From a checkpoint of a small multi-label audio tagger.
Model: 3.83M parameters, log mel input, arch tc_resnet, norm batchnorm, activation silu, depths [5, 5, 5], widths [96, 112, 144].
Training: muon at rate 0.0026, 9300 steps, batches of 128.
Data: trained on single English nouns, adjectives and verbs, spoken by a formant synthesiser in many voices, 78125 training examples, 15.2 epochs.
Rows from block 11 of a small multi-label audio tagger, named by matrix and row number. Rows with one number belong to one channel. Each number is 500 + 25 x the weight over its row's rms, rounded and kept within 0 to 999. All counts start at 0. Numbers have three digits each. After the name is the row's rms in percent of the matrix's.
After each channel's rows are labels from the 100 clips, of 14976, where the channel reaches its highest value: "strongest on" is what is common among them. Only what is clearly more common there than usual is listed. The data: single English nouns, adjectives and verbs, spoken by a formant synthesiser in many voices.
# convs0: first width-9 conv (model.blocks.11.convs.0.weight, 144x144x9, each kernel summed), inputs 0-143
# convs1: second width-9 conv (model.blocks.11.convs.1.weight, 144x144x9, transposed, each kernel summed), outputs 0-143

convs0.77 098:477458525527481497577516492488498505453523518484497476462476520520482476487502502504506520491521485494486482494555492496494534480525514488498501475506523490492518558497514490490461471498528530538525536508540501506433487525463459500512499499577529463514474482455505529516485543449512504486477522505513504531549539465497506471490478511506501465480519482459493481507463506503514511490464474534512506494535490505523508463467500512519481
convs1.77 101:481511495517497524486510501511479506487551514495504501530504515518482482513493550560523481461536517606482475558516484505500490481502519490491493532469502477444457497521537473482501492497495525533521486527539498523547483491494504493503545469521509476490504467487495501476503484494465496463503483516516489494539522521509486529547512517536497448506516540489464513499515570524530486520492509464504494498532475466481491492479490472484500
strongest on: /d/; /ɔ/; clipping; thin (high-pass)

convs0.104 105:508565527502453486491490498484503475481493488485509515490517506524521527535487489511474490507529524519466487478517472497498516486573509508506532517496480462458495496535455459495472516508490523508504439488492479507529537467536532469465521510511514508509502507518512497467532494496514494487498533493457567548476504520518515498486493450555517512525455487510498509503480438476516507503541498478534470499454464484480486480496544512483497
convs1.104 090:508554499485449497446491483482498491503495499503515485428488527500536537511518497463529559475481524494459461507520449474483505470486499485497494517509481542450464508518509482564485516471533516474475478511477481496507483482542513528476496479515486502503511471525474473534516478501511485505478521500495549527498542522500530532492447510536508488533479508508449472498473471515502492491517498476516519477529528514501441487480493511522501
strongest on: /g/; clipping; /ɪ/; /b/

convs0.95 115:510582491553506495472510511453518507472498495495498468524515496523491459532504452523511500520475525482476512461489453458482490481478507519488477475496533527548512518486478496441490514467516507523459491530503504538495489534472508526465550504469536534541480483519475505502525533471517494531500500525527520503485515508535515481532499502456481520532554480468477481507487515477514492513533466481493493484520467511483479483493514479520455
convs1.95 109:522518501499495512460511503482503496450517486514506510499485508479513518503495430530483488500512484465447504474474510533511497522473479474499473467479481491495467500526445545489509461486482500501484515555486499542497544480525517478454512485465499568469528474478520505493545491498515508517505515559490531535539525504485499536512481476452528479536526539476505523494513516510500491483501494507447513518515489536493494529536515453459514
strongest on: /i/; /n/; /ɹ/; /g/

convs0.69 108:507455521457491475538499484501502554515529518531462499491517562489491520475500479500482497473512467499465529470488461487496554469491496517495475495466479481520515507483446515508494465501497486472504480480451474559463525466549509525539501555513490529474524526514492503485487489474493514547483509476479549497515533512545492501571492470498495510514519488510503494458514482490486496509509496525515518496532536496483453484481519491496529
convs1.69 111:500500530457490476505513510506530512504525517511486458514493532501492510491466471521524477509528528529522531462528472497525544490506517496434483530494476470540493527504486509548486463488476515481503483489523475516500559477572439510490454505530468522470515540500548532503541499514492515502472515500530469478498502506489518499536525480503517494517470519463551491442523503537526514493507495515518514508535536498529491530490469506495492
strongest on: /d/; /ɹ/; reverberation; /oʊ/

convs0.99 122:462536494453483525518503507439503510513522493492493517498497502481510505481506510502523504483506502521481484463473495516505504494506519495529462485515512475464455539480473486501507542507507516505458517478510528486541426492530506482487487521548525474513541484520481489491548521505481474500518509519499492485507497454519498460478519455577510524498482496532511459453512513530520481503495524568541486510535461537499483503508448491488471
convs1.99 117:512463525478477515510481531417505475499519530474511490481512556484510500511506461494502495458509510541506494501482468487507475507526530521539460505491502513491468502510480466501503542509488484490465488443454468491503507501514469503504481524551515495540512477475484503499481492515527496497570519536543481530510492474479492492459539494487496509455474469498546471492530491538497508476493483541496464513505512483483440463528470486515485
strongest on: /d/; clipping; word: red; word: good

convs0.18 098:508451530497529497480480513511515493486494541495507484466514490526431449518477467505509533492538526475480493516522479493470518475499456502518510445459504495474492507539495556496497507536490495526512505561547497471511496480496499517497511508462513495517481538507509522451494490480498530540495533497546454478513510478513489543497476528484493477513522503481498490472477491506498535510511547455504545497465439489536541513488477476500509
convs1.18 098:473470464446503520484476507515504498494537494552497448470495521524467508454492487481510525515490450492468456458509535518490494479488475493489530484498507479513539483440503527511515483507516488506478512510496502509538483479488506521506528503498509448464565512499475540519471490498479493510500516561531451455534514475478519490467493487467512496496524490471486470507505497516492501540469498456464534536468490509472480480551488481517488
strongest on: /i/; /ɛ/; word: shiny; word: heavy

convs0.112 086:520552531455494499505510563475528546508513502499523526513460524500499471489496500515485477528501537493481550464503444486565471488487535492547477482470511492455484479470475476471529485469494484468527475494459485524515516480514497523514494506502489511519498450422509527486529472497492499515508510465517520476552513545546505460489488517486526487467465530507510497499475525473512472531526508509485486509508501500493523512483510491520507
convs1.112 104:533496488512448510488486510492497490501495492487510510475483513473495496486485451476511502513517516482488483475516461497483499479441474532503505484460492461520497492509411503509492481491461479481517545474509503542504468480486479515426461498489487509483542496535518470534481562515499493509583470527482520514510465487477537500510484487478462532512478503535476481492475497491496486480491493485482521496472457461506467496477475469490470
strongest on: /i/; /ʃ/; /aɪ/; word: shiny

convs0.89 103:528469488519469495535499525524513455470510523528535512496489490509526547499528511487492527492522525517511559462500527530505455491552485527478513493485510523480505506477485508506527488490474501513489466470448528515506502520524477537499495484498490510498506500511524517491509469474534475483582460476520506515523499514514476508457497504467479510481446467504476499460477506491492489540513494501471504403497518549463491491521462513488511
convs1.89 095:494501499488564498475512485519479510510497464486494460514525535441550514532526483554543554497505524482512505507494488518517497501518434508521499470526519499506496493487515533504523528464514476483516490508510482544479477509466490494468491535509528538500495465475515523494520494531515502520498492479467483563538527520516478486526541492549511517563492488465508504474526494505490503497513534531496492433534497531456472496511504484491513
strongest on: /d/; whispered; /n/; /eɪ/

convs0.54 091:447516520516484499498502484555487492511482494487533515489529470498491487493478450510501430504538523519498465523492473538514460474519471511524510500526519490496457518517519436525562550493477508521522521457517487500451485461536476497524506520508509509503495510481500521488433532522499472447500545465537471518473485497513493469486502491480550552534513518479481520497491498489519481506537510488516502489480511524509485516496509494468498
convs1.54 096:497473478514492481542497486519489502470445492555474484515520523532491462517495511531508484509524509517481531499487554508532513482541466470514492477497520496499498494478531501541478537544515498492476475507513511496507519523508519545528485529500492534514498492496497499494532496482460480547543521499510466498496501518514493500500547586504523563498508516553459519481422487511470446488524501481506487469502507505477479485464493490494498
strongest on: /g/; /ʊ/; word: good; word: new

convs0.74 089:501483517544489502516492529480525516518488518495479484517495532523514505494503528487496523449509518479519484556490516537509563515429489510518493473512479477488528521470547471569495503519482506506469503548476519460537482455489487485488512488494485495499459495481518513486496507517488448481528493485537512521444506519497499493536479522486488485431519520522466504535496445472522458503511498473489517523508531496500458511479533469504497
convs1.74 110:519480506514507518506507518438498560526494498510506475485503487502515507489480522501523525519488507463542488466491524428471523523462518502502497539474466465485485510518503496508489540520524549543488496468517472477525453453486464498497540508484514471495510499467512506508525525525476488556494540516545477511477491521484490481501548489504484494471493516479499495515524447530502479476477525494505459486533531489507553480433515498476498
strongest on: /f/; clipping; /n/; /aʊ/

convs0.96 109:507506503528519480526499476437531529469505497514494465442499540524461470545513480509515482524482498508505514496484469496447474491491499520520416459481519485532518532512502500500488533464509496466496487525463530509497457517505532561457530489467510508536524479472486492492505506521520495482519522489490531485490510471534510515560487511482489517533511496450507471525530490487515478490517529498496463507468493502509554528484485527518478
convs1.96 099:512490504513494486508508490521519509512523535539471526522495542504476498568517454493491527531523522477471504512507492495523481481505479496503468479508481497485517529513473564495496565502511478475554476539495510523529514462479499502516507463501496499504477515491504528516477477485485558497528551528479543497444457494507524500503526505481529486522557517519490444537521510491499487505515463532497476499437458488525534517498503479522504
strongest on: /aɪ/; /k/; /w/; /ə/

convs0.91 101:466479522452529513549531509532523488512510490488545476536512494504481504517485486494500469502501480471513487484492514484526503505546503501500501523513533492523480543513524560482533511452470495480492462552467493454499525479531495477466483496530504478481503480466521486506486488506506533482476495473458448505515482465485494491508446534532500484487483509480488500510497536490539489491590508501523449523472517517479529538511525511457501
convs1.91 090:512489479502464483505502496508481474468553508504438508468488487488467481496486480475507488507465487510463516545465440523511509476494481465489481496490464519508483526486488514543497521485514491497491493489478518516548495530460545506479499478469511460491520530508514501492495478507510469502467479494448489470446471500489505492514444507526468487483545495495543519458495510440468502490537495474495508471487458452501499433514480490464491
strongest on: /aɪ/; reverberation; /w/

convs0.7 092:486510474533454509490504467501501506479490499523494485457523519530565479546515559511483519468506542475541504524476497514481533517489496508497507485496518528487544524488455499515503541467492516524507460459477523522474488461504500523462476528491461469531497521498509476514522537498533533478515467456507476511542499501505474526517482537508511512537499492497526501490480426501453499505506510507471520470467487501489442507462503470519513
convs1.7 109:544529510522533492476456480512507470486501494512495478483535506476479455545512565487503497463482507476497528524468558514523504507489514496511472510512493492458527512511439506562490523514485483532460472509495509530527475471511472553501492535506462525502476510562535502503480493518518516532473550497497494483557486516481470543500537529499487527509497495515498489485497508514495480490517507522480506498524490490493484506458489504430461
strongest on: /f/; /ɝ/; /ð/; /ɛ/

convs0.52 088:516530505510491515532534506535503480524523487494510500476479456518483523469489515471500496494483476542519537514556490485528481527501513504459544534489505498438542472543491500498528497480481523484537504426480506550521461521468521494482479522475525553475486495473510509486508502505482496439532506529519515492528508483487499489458471472489506493500498478493472488546473485515499512484495517479511478488508538481454487541507445552495487
convs1.52 094:547553517480527528496481469478516538507497470512486500515472465496483529503529507496494532516500521502518498472484525482517457504507460499535492525518516491519462450454493533506488473490494459464498515461471508536457463478481498508538510500511486488541499468500488472535559529479444492432492508503476495520517494497503469507451494510498504496538491491539542550487511459495504529512490474468494537538474481514464488485481474486491503
strongest on: /g/; /n/; /i/; /ɹ/

convs0.88 095:501473517514513479541499463561499551454490510511491488535492475523455477500495504554491535514479479499519493506515526494522486491474490492435469495499551478464501504474471509468484476538513503521515477502496511481494501513540559509556508478570497496486489452505511500530502487523526519527498496509500477475499509524476531504478456459476506508556513448498497510487540514481492474502547480466509515504483495476494475490472478535486520
convs1.88 110:536548559482508494496468484504474477503532509491488487506500560530449538492475443523486511529514477473544500544551500509490495519485499484469461529489500490482518508492467511490503508531487506494423459541499515508476509487540509499511509483537485499498500415511512499491559499485509476508521516519470477473502511494491489508521489487504467485503492478482480527480498485524511513475483476515515481536476553524502450520485524535487490
strongest on: /d/; /v/; /u/; /m/

convs0.130 101:469472502470455474517513514491496516500519520492473452521489451508505528518497553539472506480532512507506505497482492527480518536436471490494524497490524520506538514481495545471483477499495465503489484464473519494485556489511509468501463546563504514487472512500552476483490507476504478495517497487494457495505503485506454518509497481505494490475494482526534511483547503489555525516510479551484492508546514515500462436491546484516538
convs1.130 111:529509469512542487476494507492503541496505497536488527525469484459529514508502516507509493524496498476495498494498528498501502477450501497449542490528500493572545530471480519508500468509520473495451520447500495482553567451528497449514465466532479523502507490503482492492519499516486533522441499511488480515501456494482475484529487452509528478481491512458545490458495491519497507549506522474493513510511502502454514477508529501480509
strongest on: /d/; /l/; /oʊ/; /ɛ/

convs0.92 112:504496515462459503513528529460539516477529495503537528465523501513485536507480481466467512458505496511501510430539466474502503527517492458524512497517501525476511511495510473479517482496482508477506511512441491439510504540479529511462513516495506528526532475482471478534500501484489486502438508494532450523519458494504506500514487505514545550542516503470535520513477545484495524504489514498509443520527513525478535486470461487503504
convs1.92 100:520476471480442505521489512527498531505533487528484491473488495478487510524489520511488517524502481509496519465504458492493452472490527477481542483477472475533520519505560522490525507472526538486541492511473517470564535533447475460487538487519488541469575470496494471526479500509507471494499488514507530502493518477474480543547509524526488504489543556513483482496512498501505480495502525532497540479466475500501502483503490456512493
strongest on: /aɪ/; /f/; /n/; word: knife

convs0.37 086:513498503507533470517489504504518484540513504479493503586553478534440496438495509479495517504454481521506475464488491499491466517522500549501501519520509525467473527498480513553521441503475458499543468488523523476522525476511490488490479500540506506519486481488512479481469510510530512559499476534524524533519494515506500497524476503493461492533482522500473521520506471506479509522520496522512437507511462500483458459483491497472490
convs1.37 105:506501492483496495485502520491492492537504484485496488522528507502460486505539501538500485493417477449587519490454510473493459516477515495447492510513482516491501508551595548494469478504498498508535501530493503479547522441517511522519471513475506478509510502505489500505514528488504522520474482488471494457536480529526513469536461521533483501506473489482474516473490494475471484542514502519476486508499514476492482491498492505479497
strongest on: /f/; /ɛ/; word: laughed; word: friend

convs0.140 100:494473506463552500535545511523505495517488515528506509501521483512472487496493467501495496511478486537501512399501466456508494540522556529489503486472538501538504493544541448527476471485510492497557492547532502514466522484538485484481488493506529508488522461460501455483520483519526456466488489501502547523477530526522523460493512481470503479474489483477532503463513489496486487513478504489490538508491505486493476499495493536508507
convs1.140 105:494518481507513513491496508567478515548493489512477524484535519521469513457508485488493538547483484541507477453461492479495475493460503519479494522490483448492522495500537504472500456480503483489475481515498493509483457493523485464510428509484475453468525544499505486486482516483509446478474509499469536452482487517491502463538516499444503497537508492472471550485458547495507528494521511481486492510516466506514536527511516485493484
strongest on: /i/; /z/; word: needs; word: teacher